{
  "horizontal_flip": false,
  "encoder_parallel_block": false,
  "encoder_positions": "learned",
  "fusion": "prefix",
  "decoder_norm_position": "pre",
  "decoder_activation": "gelu",
  "decoder_prefix_bidirectional": false,
  "decoder_connector": "mlp",
  "lr": 0.03,
  "nesterov": true,
  "orthogonalizer": "newton_schulz_5"
}
Rows from block 3 of the image encoder, named by matrix and row number. Rows with one number belong to one neuron. Each number is 128 + 24 x the weight over its row's rms, rounded and kept within 0 to 255. All counts start at 0. Numbers have three digits each. After the name is the row's rms in percent of the matrix's.
# fc1: MLP up (encoder.blocks.3.mlp.fc1.weight, 1536x384), inputs 0-191
# fc2: MLP down (encoder.blocks.3.mlp.fc2.weight, 384x1536, transposed), outputs 0-191
fc1.1466 129:165099153150118116093108156114140117154117152162121114130114169156121145146090150098136172136104124141139166077158145103112156119123159127104103072164133146120096162167132110118137120134129125125142146092094132167093098154109173155098147112104105132121138097156142090121136116162082115121117151134109122123146123122124115111133135102134140115137162112163102139139129145128151143129127149116147133131128119138103133097136119094161146128144160148117187140148102121125111084140156115123153140114129163118122094112132104127119139112148104162127092137126092125149120117168129100167
fc1.1467 196:091147099136178147131134133139070174117132148107120112158144130115136121101139135171137110153146128101107147131118128112081140160131128131139153143106114156140111138113137116101141153077162101152096143155146151172086150135149116116127131123153150107081125092095141109119062107131148151121127139139144104106099092120118134140109105112138138116129087149121130159085126130155155147144106135190154132117113156108135157105120126173133140089191151104123115109125135171162150120071123134119155121102118134127157101145108103106114174164152109120151176167092106112120110149126139168149
fc1.1468 050:109129121146125084145125098147140089102121111098125113108172171100137140129126101101129122141090042099093120104120139127147120170128136106142116151148102127184127107118111112152121099124123112097159139100098122128146181120112146160153148121155099141105143125167158123136071115127149167092125140184106128130165119125144114139097102086114101147128143115142113134103092111130137115178108094161118124091113134131092137130154102127119177100117143109133125118106110138165157135120140157121153169137154133148126132124134155193128136131132107129107096117126164147152152134133127140111
fc1.1469 171:097146095138120104100143082124116131109108146165143131129110078117128064134104134111158171145096114151169102139163098085142132105115116098134127169160166114125145129064144108129106097092100147119135175118129134148122153149134132171110093117161114139126106124104127143137150131144113196141146167154122096106143108134105153149129087091142134127130099152118077178095137112099155120099129137149111116086127106097145165110157132101133119106156129081140105123169146183142100133138138104109135103146117146104147142149082081110146117132140103147154142155095149152094148176124121102173
fc1.1470 065:185133121154132099135123084161132150215126115153086140128167153117134127114190113146123133114109142118120112073137121183162076125162095140169131121086173142134129134113157140136118146110160136124131143178127133142157094124120150121085105124112099136100153111154138150109129131097118107080098101133115098092149150133148117125116091155107134083085112147130116105127147110146146094142127158132105174152162103131139122094131143055123150141128120122165166152146126094125194114168142125120155165130083076116093131108131104114169155132137129126149130133095136099122151156175114150138
fc1.1471 010:103107130127118057117149141137096126106135137113129143160108126146149117184145151119172102077116164091098107123118128103138115171120108124095148099119178155094111148138104141138116106147121107086120140107091124121146144136132126149170078152116101153155127106135143108103113094163136156132109137129091122143090120124130110156153083139134111139172153128135101142131170129108130135133100125095112125154089131140164139109140089143109136120162149197069093120123113169137146118132133142133138098133129105144141098150120141146123175120135157119130136111103125094125131148088111105131
fc1.1472 137:120144107162168121126152135104101085152139141110122131117151094159136122150109137121131115125126141098179087111133118077135132086154130160120124102105150143100099151094153156152138128141104102128153124120183171080138104090147135171107126129091157090135122123101132125161142103117169160122158133159125162091171132101150113107150162115134125145151127099144108121150108178139069133110153169125117091104102145182112111129141110155084107160119141127089133119144144112110186122119092093116095122097117154140140166089099111082139150138095127132103123126107132111146144153124106120087
fc1.1473 142:132095142088129128143121134150101140114133152143094093178135145147131104129110125174142151184161143124129114152104096134136101133155148113113133129118166113116125136126103126159146115069144116050158136138122150154125116125108110167145153103146109103141125136108140111163086143166135123103171146084117124134117149142081133136164117169142119100093139107142176104179169102151149108106152168151101115111123145073144140160115148156187144127132138053128122120092108147135143107174162115151128143127131152126110097110138114161105136127129103096139114134142163126118091104147158139171
fc1.1474 011:116134118154169124110120122135119098110127116124122134137167147128118103142188122108142097127114157102145086141115151099135146132113188103119109093157124162139100123116166124093134131113121079155140143132133118115062158141119094124108084107108135176133100153151133145108158100123122090093111124112095132076143125120135117138079160136166155158136129169115146118141134137152134189063126127111083122166137133155159147182113172130131115115116121102139124098125117113162131089146128113130147109096177161148108106138154133091080115135138160130091161124115152144099146086158095104146
fc1.1475 160:127129104125110148125112122116129115117120091125128159167150128151137076094104078099131129139135138104138170114112209119157160118128135141088138146117128137097129144148119137079074128092104106138137119150136117113122107143163132090130093110157163158107104121133159129126197115173146117119113114133190121117168105101117147121072103097121160133135134102124101143166118142158144132115101135146134105134135156105160136152162142108135144172110173086116147109104176133127150091151129163121103094078139049125112112143090132100166126118114130116148125134137167169156099133137129155140
fc1.1476 136:102084118117139148154102157128112143139109144171105143124141180158100168130139091147100116158109100102084113131122148112117095137202103116151171161119136158138144154152123136121075123152139159167144086152132133133114129120107134110157063123080162128181143166169140146112088113140100116160114100170107150112144106137125119126092107120135086109089061122131110106100133162096129163164115103131079148112105125108168137117113096119138124129117125159139117133140128152163132135121135126104158128123130125124138157179096100130129161142114107132143159137122125151140097121126135150116
fc1.1477 044:131156088148135088133125093119130135141099121084109118138128138135161102148143141111152146142164127137139143120111137133141097124109104167123145151137126176166052126128108139176160163164107118147159117154102089102130141117115140147188164152104139161111100103141162128166115138147166130139137100128170120124130099083170104128111122125145108126125102143164127109111086155171109117144129155130134089146179124132114127147122125112124140112146109093146159109164142102145133098126104129140121134121114143148079125133115125054089118127157104128106134086140107088152122110095097111128
fc1.1478 032:120119170125157163157097180147099129119120150092106124137103123144108142172139143105166112115171163112154141131135147148121093092167139151130078071104154140124164110091184120161144069109100121187113146118165117144091105149089130116078131139118149162131142141128165129108128133125102190127113123123103121098130107116143133136072100151131152071095106119127177110085107121127109138171150100106105115117091145098106129159136094131126090128118168173132128138163098106116120128147152121110138128114125105100110154140116149116146090139113139130180152086138131127118077115140145088112
fc1.1479 057:136124120081106111127062159126135111126143159123098083111114088158117129113140112119143100157105133101162133131090128163124130158112131104170146082095100134103122121130110147080107084142119156076116094076118139169117125120108141086119173138088115137135122116149146129120115216136125139119150125116115091147142120136108091104122140142145128121119145124126142145124142137144171084147137108114059141104134151101155108188108098141107150147109054118132116132110105126109127135097115166120114170123123110155108146136094094164107119151132123159110155157100175113154114133117111146186
fc1.1480 083:158132135125116127182106114138146116117143159097147152112135132127143122134130114117127115126127153127143148109149159097139117131136114146114109126118127098133052122135131133143115110143108140152159164152141083129128092120135147104133129120172150139159125138127140113114095144132169112100092141132112116168090097158128072145120125135093099122130104131133075093113136162157126118118115096154091111105105065139122141127119087137118147118141124132105108175120118152121145139090147086102085104135125156103122093112129131146137170116090143109081152151138119143164134114110150110136
fc1.1481 174:155103140156129120152159125150127138129066119128158138106137125124150136112141131114133145153103131126126146112136058148115130151162177119146100134122143150101106114113146120116132107141120131094112076152125120151110134124117120110115124106115164032112165132170128080149090179135121137119120167142116150149123113125101106116073099112124167126090167135152122111120109099123113147142109156168160141120127095157108123101141133126107139108130188125111147151124129158069152120153122104118145189142150106154159148123110148129119132118121110168117160135138126107176159143123141127131
fc1.1482 019:146116120113157090153116090092139104150121129080150096113152161160157158092180144147147136142105156133129128079135151146150129118125107155137099110149129173113142116131112118165131202158145070111148150172093118126170135111098117122134132139138099174127131153108157126078152117174139121106158175113124101120149114143142143151145115106161152106138173112102137102108114103097140138148132091174126134106125168111110101161135168121124103145151129109105101119139130125148126120088172147133130157115101183118119146139081119132156105151120141128106110133102117126101173115145129109129
fc1.1483 063:110120111132120120098118162151176122122087102124153139127160134148100150169114152152141116106146096113121103142134181113116119111163126155102133101150157170110130119111130159127094072139158117155128136114103134161149137133141139136157147107121145159146134153120129168119119132131123152123079141116110126142112120094138134127115133145150119137099103137120150128105142098139139136145181120098090154135134081082149132143113134150130143132166121146162129110164105144123116114132119142108131185140133132146106122137121114101181155159118114126146125151155139099116116114117162116108
fc1.1484 113:095115129113110150153098123122097091101133124116092123095123121057102126098150115148148117150162170134137124116143111094091115103144091133116099099117126148135132135133151075127125144127142090121115163135109092108150095118128099096127139142100084124172126119154099077124182132145171109099102099152143155123131128134138139093112125139140102112129134152116115082117114175110188117112129116181106100139145148180122091120102166137070107129102123098086084119083137108105176150108138117129149064128130107095138133104116147152132120134119143117083164157134115161122137149129143128140
fc1.1485 042:131158161124135093142119136154160129119122083141172156128126121137113134120091108136091089106146166144119188159173124116083146127145095123128136115150134141135119129108175113122079122104084133117122124120137132064167118179080134166140117146177127118111103135128141145159117078172171133123078109115155147165114141176106094120100119158142137155147114129157167140168131136167081138116142115082131129145138108101150135120072129107168130114162167135137148139142139090120150157141092136177152136150133127134133123141158150155164095118140118167134141124123111156101140106145140147125
fc1.1486 011:118126129179120137100124112132154145139142129121117112120097157131107113132119112123131167137089096133120101144112144142117129148176111143123139162148125117177131133118138154102094130148122112113107131156161173144115130142115136114166127129161146113121155109155100133124100156145129135186159091095088140119183135110101175123131136124167146120148126163152163074060145133137138145088102142133083132115106113100134133080120131163142077153108118134115114139164143099151105084113146134126120155112103113156111173155186114102127090127122124120149180113106176134078104112143120167125
fc1.1487 059:137142118122150095183129138131130147153110135112144161105143128141164152149064154097111104152124169118129141112127094103160131145109097131128114123116106144104133154155105154175138147142056135197113127126114070127147085134123110079115124116170139128095150119122115139158150101121126117113142146141142140113136118164138145114159117135134113091188115136130129093113142127115127152130146157118099129130132142107152148124135140144145143119061130163115153115126119152112127094117163145107111157098129139107157144096127112145145136133140114092170090170097172126132142109156159122098
fc1.1488 048:181117108141151132129084105132148159110112126130142169141144087142175139117159172175117105137158111131156135128141186138136104129107163139128127151157146121152112160144111131130124163120125138116139136104097125111122109070125113096164144126142095119112100125110126117103103179141089085110152099176172098127159128135141133109123133115076139131107110101112122153110164147140114105110132166095128111122136093123084145149119095149149120144091071122163101082076069143081114114134129139117112096140139110123131178120121118126154143114120102150111117157092148147155105124153137132157
fc1.1489 020:184139132139143122167111150133190111099114154088119088152117121117159093148115117097120129060126133134125120139145168103095075175147127149124105116138143132090097132138125170145085167072132155124129192121155107106074120099114133155100087136115093141119104144150150123121114116105102159145141079131126109116124131121139123138150160145151121091120098156144127102115103092122140149140152131174185135138138160137110147147141112118108159138121110117094115106111105117146173111147105109126144133139135161130139133143128103113122114132106115147100126145126096129155131130123120102127
fc1.1490 024:097152147110158116134149129111119117162150144101110158145189135153123148157156169155155109145111161179110180153099166105100130123142171132142154131103195128121146091143103087151141120114107115117116123113124135139153103127113130133095155138149143124151155163116143158089146096158110106086111101157120125109128115123139136083160130141108105156107123169088113112125127125112148133146090149157115119155137171131088142136149107125129145160140143146142132108144118126135163143105143125097121148114148113051144134100158123135185118120069159176142140139137092159118165146122120111100
fc1.1491 010:190122137078126113108141111135104127076116103137172173099134147122099160139094123178145138106123093118069139165135150167162118114147152161121129096111155173109149139094132132137124066163128145111162087119119107149116114114133133088151116152098105120148086102135165133136141155145157112150148131158086132143126119108129136115112110088110109169156097106152165116106108153140119136178117115133125120122095072183118167090125136139178111132109129134159092102145132137145126137111086163115123136141122123076139116114177135116093138129139152137157136145130184129104126123111156111152
fc1.1492 018:135109093150115151120147131071131129094150168115139130124102126126096114126145140122124133110090129126130118150126165159152129107117120127143142125154136119041134146122178144153139078099144114131106111134108118119161171153112142105133091097114146168138130133149194107132137113163156123133123109136140124131107140136112140168094086133118138137117103119158155148154143109155162159131119111143147131130178168128137147142077121162162123160133148123107129129108111132155117122114119098107123113142175119119115147089103187130155105113125140067158097116158170126163095121125150116143
fc1.1493 019:128138154174112102132152095094175140115163094147129131158137141095097116159137136095131165135139108120162131141131117147132133143194148119103167147157131174098136073124133130096102095119166133092136100132119151109184130130139171188111109133116131140099130137154144169143136103141097115150175145139137153140147163096114164132122129114147098187108089169154142110127103134087114171121126125144121162121135118117140104094120115133171133119146123076099063093117131114177119091152160131075091166137116208141188118131134101124134144154116122126116089152119149137116143150112092135159
fc1.1494 010:133154146146138106135120115107139137151158125142110135160117176134157111146145166140130130158092085109095168080143169133106146109129148166165114113121158139199133173169134172171064100138081091138146128120133151129160165137098169105127102136117112128143145119120130128127128155143170099154144120143121105164165085110140173102142149116127134149145132163161143101108145115152104104098117142137145140146101159149125149139127136091147093110116183143088133145121154091128092135097100137148153124128121097136113126136066113125115082150114188124121101114158078133108130150134111149095
fc1.1495 060:156133183120161107127141143177167152131151098113135124145111144145125145126149107210184098116110130082159116102152188133135125139074123128118088126114103165143129150141129133081101124135116151145116091101124129142158092086121146123102128133118100117110143128117151138137139134104124125092149138169154107108090112150144079061097149109171116099145135173077152116124124120107155171123137145088135174125127041123123117115155114142118141139106106141097116115131104100091150119129121126125140108150122086114133100097101138085110103147115105143149167123123145130162133147093111110127
fc1.1496 017:143129106157123148082125163175120140096155102119126136117154141144133167142145151167163114137124127116138139152149133085101126178174152103109108109136128117154115133150152097160131115121128086163122158091120112151138131151099127117146111145138132129125069074141072120119136096138118073180132146153144132133155170147126161161145084085131101141118121134153147134086126129112154130150119117094184130153126175100110100164140120169117104146155118106143061080148114150133147134107151114150211110158124108129119133155100151136136151172150145118154167147140131127155085096136092120132
fc1.1497 018:110175138114110118126124096127102140139131153108092142142143184185121137134091147123110120138185152129109150133095131095145135157119152169154133155147114114075110165133094174154136115085144134131121168131125136079122147156125113157141139150136160109143089164166144151086120127145122120142110175123173139117159155077096125152074148102137108123148109089130131117129126113142137049121129138124191114150104094099182157174133122154135126165107183141114139147110169125145117156090161117097147125104127116144152128126134132085071125115162128152087149118122150130126092093094120096088
fc1.1498 015:130118150141139146125097180112169100127128103141106146140180116147172083102171145157141124120117112187145105108097119138141134126144147132167113140132129133155095157122106118159161127085135141135117119179120148166099126119139104139130150132144126105160130138144089149146125138064123131150102136109148126156148140126085058157104139157159110100133084156121145158104111081113081135134099118129114143120130140116120102155141084126131159105122145072152104118108154136156126160156128133125156080145129115088099168129081129127107155145134135159139135092138092153120125100185138121116
fc1.1499 154:136137123120135094146142161117145090132104108156144043132106076140060144129133103117126106142126116148099145145171129121174107117090142091136093179084159123094104182111138111140178110114127101147169116121120120146128108100069132135131166116137126087131127122093136129120121169084162145121144091138131074187140131128118133143129134155143122142121141139139124116120105137110119126093106140168139150110123110073134128106130137164149125146122126116110116117130097129128137120143095111143133111120121132140113124123188181144117085108163144111175141070109156132138180134133126093138
fc1.1500 034:177124130139128165139170124149130125098161127149170139131085104173106095124138148130111095137150096144082127107143141097118175091162120120139117133146136105148088142110118137167111098122150135135096129116098098086142172125077154109101087130123133102133111129152163145142151119127160116104148105115137089138087142139117154117121082135126145137150110137133122130112150118154135133128137106128155150098099151127146140142111138146126148129086154162162097109132121121149122130139141145128111137116128076127137125142120151158145083128102114122194140159128118170127130116127110149127
fc2.1466 104:144142092145141137089103086146133136168143138151121125149099099117086152139130133114134088126114107108135148117094161133171088150143137093096127149127130119156177189125153165102113171153138151141151129150089119123138146134101135110135154110151143138120118084134148140148106141146103122112133109140138163154134126086119154108117143142156174147145154106088113128136140126146099102132111158143118051101116108100136150139125118096069132104114098096146130139099141115128137117137117112126106118123130126142156085147112123114126137139126093154107153136115131061127132137134159140108
fc2.1467 146:158085117120156133123115099126135118148149174121123136141131091120145144101149127146187123152122112141133109149091126159154140108089162140151154111128142106139135146161131112120125115109134138127132126147137117144142138103160127106124172123109162119128131076088189101112120142108132070129148115109149103125132144154115127129115121155133107110084140137161173097162167135162118143169138128126125146098114089135140110117116154101129154137096113140154169097149130139098099080134131112137158106154129150126088154106148137161113177164120100118143149136151150167129133164076101141123
fc2.1468 085:137149099130133150103147160099165127148139133178126150146142116108122135115122111139161107170113116164126114095180150149094135162117154131140140161179125119136121145115192135179138146163118127134101116155137111197098116118106116111139163124150153151143128132112132077101125109147128117164178118152134152074143071132099097134074135093127121110117127093153133133126141128078122163117151108143140117159133077096138106157115124151157133143082062166135112125127119133147117090093116080113131150118148084120193172158134110154142146101104131107116122120096105130095157119102095112125
fc2.1469 140:103118094095138141102097131119105204098143177109157123100149132147135152139146148114118159136141149159134069104143137119066189130143115145132187129122119125131123134141130129112131108174109100136165104142136156120097102155108101123143141124181099108166111132126109127129135104146095097123080121144118126096114127132141143129200148162116158154139129107163134130183127160108140143121086152103155121132127122102125165107092115118100114122180141136154163104102109101092117106151154109130078165173162103097145107091112103113105127077095157065119154095102123126136167154116124142135
fc2.1470 085:179123111142157116144121092087180089165150128140157129160100147111137103100086116176126144162137134125125109148113101132149109129136142117100116144105073119150138144168141131136132142145161164128142114120067137144111165143096122136132133103111152139124129109173132125131103095135150164116124127146157129140164165159100151152111120146116135169123093162099158153129064139123141118123148120164131135117116167090148128075127175118119104141123144132103137130121187113138141157095109146107149114105086173102120115092124104140108160152122139093175133156133104123096169129117164114110
fc2.1471 083:117151163144120128105106113128098139152103113142114169104088092107145134134108134114121111092131126145155195137125129157134105141108154155124100127117103157120117120149142105087100103113106115180127147117139111144118154135113136148106140109166167168151133118117109144105100160076170115105106151140101107134144134171107186138151120138125153125114151130139115145100138131124113093123143125121098116170091117140099110158132131144119169162109128109112102130178112106204126126145138136117072117168146131120154145147131129101110086146153118125114131132112084126150151088093177102166
fc2.1472 106:143108135138125159093117109138094146172108129149109174135135158097105180139144173104125118144122127106096170151117154118141169134095114141141171137107174078116150119122106052141109127116124114090174102101137171093135137123121110096133131073113150137117140103134100104148118176146154144159096133096116088109104126152135165148122110125110110128112124112147115152141128081109189092112117128099162128123101144120130169145102136125141142152185164142136160111120124200094091103130125115152118104151075152143145111097098156132152125153166115144139158097092116110118101132093131111134
fc2.1473 110:132087183139175153139139153145131103135153180151145136128138156108119139103113101144122071102121103126136113151123124147163148136143159115103151100175141120115157160120104109166134123132076127136132132113162139171151129147113085087129150173127151127163142160133141111088100109117143128142126121138139100122145125144106091139137160096122119127143139146116188118143105147098097134114128158130124100108172155094134126119131169101161150145105190123102108104099110120162136145136120179102112153124113114105161079143123122145162119122162138135109151106124119138131110105136113142140
fc2.1474 078:124143124136102073134109130116139155138116114109100082077105099090149138190108116132109094144116171166183157147150149144062117153096121113132125139118119117142189172189126107155113078110171124164124110128145161137104148108109095084087128087154099127104085121129147082137097138145122155144091135106140166150149158141181104102120145128194168147146153145133115132120133114111127105138122144125138130132124074105133156128122119113112197146121105141127134116136145123150142167110121151136146115116104118128132103143132123096136086111119140116107153101129094170142116121131149098135
fc2.1475 118:133152094165084147132129149108123105113159131146128189090083114148142081130149137129079105136131118120120149115150123105173133163123144109110133133086120154142160130134140125158103130135109138123102146133190141140130174148142136147096145129102133114095144107077162131137110109157118102121116127098107107132129148140128115112147098144181074115121145116112142101115135130146142106124120108126143100119118123097082135148142128091110154138108122133135187142147132085135123143131139146135123110137110161106129167088089161117141144103149093104163099134097152105151093154068105141137
fc2.1476 107:151138159132173136099145107136108116149141126134178093125146078112138139118130190123107147120136132140117130096073103100101154109099131126153106165119149133088145166143155128162134142138151140096094123135134156111151132165126163174114129125129164120114116101168139149163116148172148182130122137127134119116137151142109114135111130170113101115141099112140134110157134146120093140150125158130134125152131097091105122106132107151151070088101133126182144206167140155154134099142107135109155144186121163115137145133149112083162099135090102169121104120120131158097112119124141127143
fc2.1477 087:118117158084146118115107143120161133102156122100140115130135090142105118094133110137147146116151153139130113106147184182129136172119105123099128128162126159149131154125163087130149119176149114155132113106150110090157151126137144121148152102133143143173171117107144106138135095141118114164095107133116149062143127144145155121131169146142143161104110073113121131138163142117118100084146172103124125147142119134068183142155107109141104107162137145124127053127166099110108143087076130115144142136137123153143100165110121091066146122124123153119156169107146087142151138154108086163
fc2.1478 080:135138156124109137159093123125162143115085113125116126122101106189138128145096081126110140077137109124098098107103093110112079124135181119160129117092164143117136126105081075094183103115127164153099139117137110126136112152147123162138180133184118105111106144130120120127136142146149145099159128111092136140120158117139126086181133156143114154127124138132144097116115113149145154126095115128144148104136102121161136161136124139166170108125138104104139089120118117098117146141136115123150148111117150099123107130110149082141132142131100111156076099112121101130120142136099128149
fc2.1479 084:149142120158132132164121125115123170105122128148143153137141106112154090123095133072116158137124114154133168109123153102097087132126163157112157137136140192151140148141135138115121143075109098130125107160175135146130131079105163137106131133124120119147095124105125136121106140160097076120126127130145175108125117120121148128130112142146110154106103108157134151115108138105083159108150097127142111100147114103107136134125162118151114151133178156113121097128137121109136142156155150163150143113109173181184137125142133093104137166103093082142107139135151106128155175110081131126
fc2.1480 104:101113114155104127113096115126149145128145110136145126131122129158156132072120116096131136168142130142115111120184120098133089125117081152126111136137124149132116149083153073152112128137129103148115138094153165133073159123081078107104176121099141099158163109114125144135151133163120083103108128132089114123114083111184077131176119092105128163145136188162142067169124149140139139137184186134066066117158116135117120140147101114122125105142130142128103108128094089152140104152106131127115119128113119086119153133128141085139094144138119129155117145153133164126133138148119130109
fc2.1481 119:129125146102127156114153189129137124091142156076160146139152140095137139151156103145160132120118107138128119121169149142111094092122105093135136116119101148164155159163120140162143130157107136133113100139147147109128114112142139142099150100076084166128116105160091111128107168114112151106182163105141157136142122109128127121114136136116142128129102115137070132158127131150120133132109150086102157140152136104114149099098153142135089156116110117114112100125148151118174068068140147105140148138112177139146126118117118125125077117113110111127134116140141126098111154173102190108
fc2.1482 074:075120142168085146129142119159086118107163118105129153196114115102142124081142138103159147125106146140144158094116117158085146151129120082166086106135093146129103127133149141130136099157106137103105107129152126130116135119106118127103097118105114111122128165110163124141114108094121125174126151110143119125133155119106109156122109083157139157110106191141123107075111146084135092110145098103110093086131151094126117164144137129140129114135154130094165194147124120108152118133142083137126123142101128105104078140093084148125140117148143136111180144092130139172121122145147157094
fc2.1483 082:107166133139100084081098094141112125115140071163136114149130107111118180148137045104148118106146120137115154120126141123098132114090174121139105130121083116143121099125095109092119108094173097126150156113119117099105128155211073118109173136106102153093121130142106107136104134125106107091132131133186094155121090123156127109137142138109165111142138139092127135108108118107112142120157132145149153108174076110126088125142123145119140090115130133169097132146085135071135129143118103133135143114140110133140122150120104124141129119132148084154091146104155109129118117147123159145
fc2.1484 098:148138162152128120120148104157120133116145159097137148125154115091140107135127135173123147152183176150142134088085142131145104117117047132083150181093107100083128126092114139143113185098116112142080106155089124137106076171129135124092077123149133112084134115123140141138166099156143142148106129103098142093163162113114115124137097108112140149133133130122126131110141167123119148145136116099143152101097129139131128150151099147108148102147133143123177109132101096121143147098103117120109104141160126123103129158132148114080122126102128145154153116111111136079129127142130171153
fc2.1485 083:127152138078092106147117144183168111114138149116100163102100140137118130120134146156115119122133099145098122117155088170156144117140115130106109113139156137120115139157137096117089125127111143138163149094104136123159119125161128136077128145080134132127122085107153085102124154118156082122122083150118151127124129138120107121157142154126148152119115123148145140120154138085113106091144112117118142130071165110106158130112096121104131132124144128129079092183106105138153174141122093117150164100128155104127136097116137138130119150125118126130125133121146106126111038139139107122
fc2.1486 082:127120152152111125161110091152139121115148123080140089103147095134127102121123155125135128133168081101123106151131117094119122086141080139138115125153093108138118131117090195150116123118150128144104118135155154100156115140099132079116076156158141156142126165128140092113155109142131122119152165107112119145196136120120124118147138095106090098099093173129141148119109119158124099170117101124128107109131138147081106122151151119166110128136128157178078144153139138119158136122155113127150118152116110122133132124133147161101157120129154163156134104142090129111131096111148142153
fc2.1487 086:128155125126121095091133126142126084133141092119096110138177106125158135182119115133167083137134146127128125126109091111090082134133159131129159142149103121107102196133092130112144106128123124100142158131163091122112144123122128186123086166138135098113147115123104126118117117144141104111176092107171132131150142103148122147156154136172139079142145151131136183130149121096168118116115100157175137074132093156093120125110147157125114120104103110146102176118107113114117149119161127143144091114124120139139141162096135146144123158097093154118126134154109102157094126113114125117
fc2.1488 085:135136102126137137161108125121130121106110126114158136122136129133114147102138152131147126119165128164126111195146209132136143120152109159106117141135102111115126124152124101109100151129115152118161173106128128127129184146151179155096165100105073161125155131146077156159134110127124112121136108145134168118139147103116146120159148148150126119123146149103162128155159103176080142130161124144151111119083130113164112143137092181105121154133123075139149140118152083111130101149130096161160148060090167102119130090151136156128112145130134136111105122105116102111087111125131155085
fc2.1489 081:129121118112136142160124167170109165157108079142134139156109134174165134140152119139074150172103118109172132123112158122141084129107125155133126140108151123145124128173124149092116147092108153126103123127141140127139152132111158124146037125142105162136092077150114147105127135148107113125083146137130149124156137136095116112134129143098118108151153105098150137153152129156105148134129140125112130124095137122177138154096120100122136117106128144121117145149149135090131114135089144095090160133141125134090126158151150138143151143101119099137157141097127106152139175124180125099
fc2.1490 079:148121094077110143105063108145109160107117112144120118084141144132090118169173120123164097160128119125150121082133101188136145129153102131167119127096145097093163154121133151119155148141161131132150119136127125139109107140145108127149116072103142112134111121123092140173114133150142130104135118128112145127158131115137147125120121106121155165129158127130155161112122099123069132095167125112104106153113151189148078129161151119110140142107110150139170157118120089125133146141149089110154086133118119169135122106130122138104131158162118131140171165125100104123161154132142127178
fc2.1491 083:095146126131071131167173118166078100151128169129119121170089091145159116132126139146112161124125129140144106124111089136123111103142142122119099126106183102157126127096120099175179151086114160115129083116183111117101132108146133113102129130132129107109112099129119129136114134146150119154138129086134124113088097105140140136144056121149176132135154133130095153143193114137126115144130142114147134138130138126092144115125129144139141130077085147147143143142158130132115079179117072087155100100130093164158109119122154097123116134189125097109101129110170088123131136084135145123
fc2.1492 081:152066116177151105113126142120108114118144143132118099164159174118124117118111122104135088157116096129132085145136117117127125129129128121116141124105100136142140125138147140103098148097164126122163107142111149122145110143161147142156102148163134147159159119164154137128118066117128111074155130110108129085154111160133112108098134150130172129103129102143111057135131110150094105112092108126120111114146116108148157121129120152066112099124120118140132141134119125102178149070159085108122110113144108157083131102125135090106129134134106104127121107125162125120113139139181160134
fc2.1493 082:090090090107133097106125121148071125124106101131124135122105121111108162115119160112131176142135157069113152183118115147120145124138130144125132159132121137161152151112072140120161139149151120149138124152120154113157154152126137149070158186106174111097140136116124108118152165137141084134163110162128109135130076121092136105092162130128152122151117123119133097161130124107125106092171131146155116114135139125146107119145114116124148130100059144178140126112138131146149142128149118107138085124096121087117120109105067124108162124075120114098115128144134131058141113150100174129
fc2.1494 082:091104089084156129139120113115107120121117109133167106127122113146110141151127108112141142122133171110090161155156114140162139130119120142129142142123155121141121144097113097178118104124120121131113115100180075107107146141134143117112156131135110114140109115151091138140134150118166087109148135110106144115155087138131129162102119120177154140149114166126195142096099112125148095150123120119121107133158143149133118122144181122141121130177132111118129162116157135099123129112167063140179120121087131151105141134156157147139142116108159130140120166147106112150155148157126144150
fc2.1495 079:136162094118175144100071108151120135127152140092131110167130096125136122166139091097110116150145128130164132097156160130140082123154164113087129088141126115123095148144127116128121111128134095136103117124145143101099126098139115118134132115145136129133098080145136124103100174178148086163153153093144154130141110071131126122117139132175108150162160088100097119122105101120130194089091154118130129122085149126110115114107072086156140102117138132126130129101131082094094151131107137136136153095116104133123153105107130099153136130121119163133113130102110128116136136124124137104
fc2.1496 076:098136102109099138130136166137152125141154136171140138137137083099148142152132142141131153136128109124106088123130125142083121113134105150102109120103108135154115163123121178125115111159172149146159135130138131148131092133119108160147151106134129116134108144121139101157116123179118085133160129128116113166117118108115130102101137124131115121116107112144110104131156119118116141128130125122135066137101144092144066140176137093132148133122167068162140105174123134135117110150127125122106150125121106099128107099147119089108137133173144127098143213137143101128123149133106108104
fc2.1497 085:125116133133157120081105163094165140131118162183135121121150102120133121118117122094115145184072146116086171159081134139102144113098168126152109136134134146099126157120149104129148096096127135116142151149133100138137130160115134121118116135147131122158166135142153116153143127090177118094128118148120126129088128095136093089144112126134121137106108178158154193117114110163133158091147150120112107144129146127125111139136107127127165149073102119150151141158165149108107132127152131132086141141110113088099112148155121135158108155123119155169140111142128129105136123106111179124
fc2.1498 081:119144168170187094129164128161156104136118152130073144107134138097127122097157146179100147105176085149152134155084144180117082141142133125125159110100147148116143120189114156118096154156173151125185136105133108119097098141145133113089133127158141104106127124116076107152133125151117163136139111141177126110128170123119097098127158152105142158168136128130098129140129088155183161140111117101118140145106114154142165146120113084098097116142122099101124090123092133144123124122128117108166100143143140123162154106135168104109128152140129118147106126103113158115106080129096174093
fc2.1499 122:116145164128137131151112092118141122127186153099154147169130155152095104104146134106110107112126121150136119120126152147115135123105105190158096130111165130134157157158144105182147129115118103161105099125111122124120158122144128120154093131142102114134158141109115133128132163142130083124081115101150147110151115106117089104118154161158122076136126139121111153145142144172136112115105099131145151155126105164103130169138138132101125119150139150101146121133164146138161108150121131121106161142113134125147163153115108198095164134138113105137152127145079168118091139138170111159
fc2.1500 083:102131098129137143129095125145142139143091121134122167129144100115148133117087113108125120126120092139157064106138099120127093113181118174115159150100103184142111131101111103104131129145127147124157154094111152128077096129130174103166162147100163159126108128130168135128157124090142121154134124132117134175125114126117117101123149144153135148089103090115142127154122144118073153115126105143089133108150129132119126129152132139125150073120122100136116117150125145102116128127118150090130154134134163074086066134125139093161088154155166139136133141119115119155105127115145116108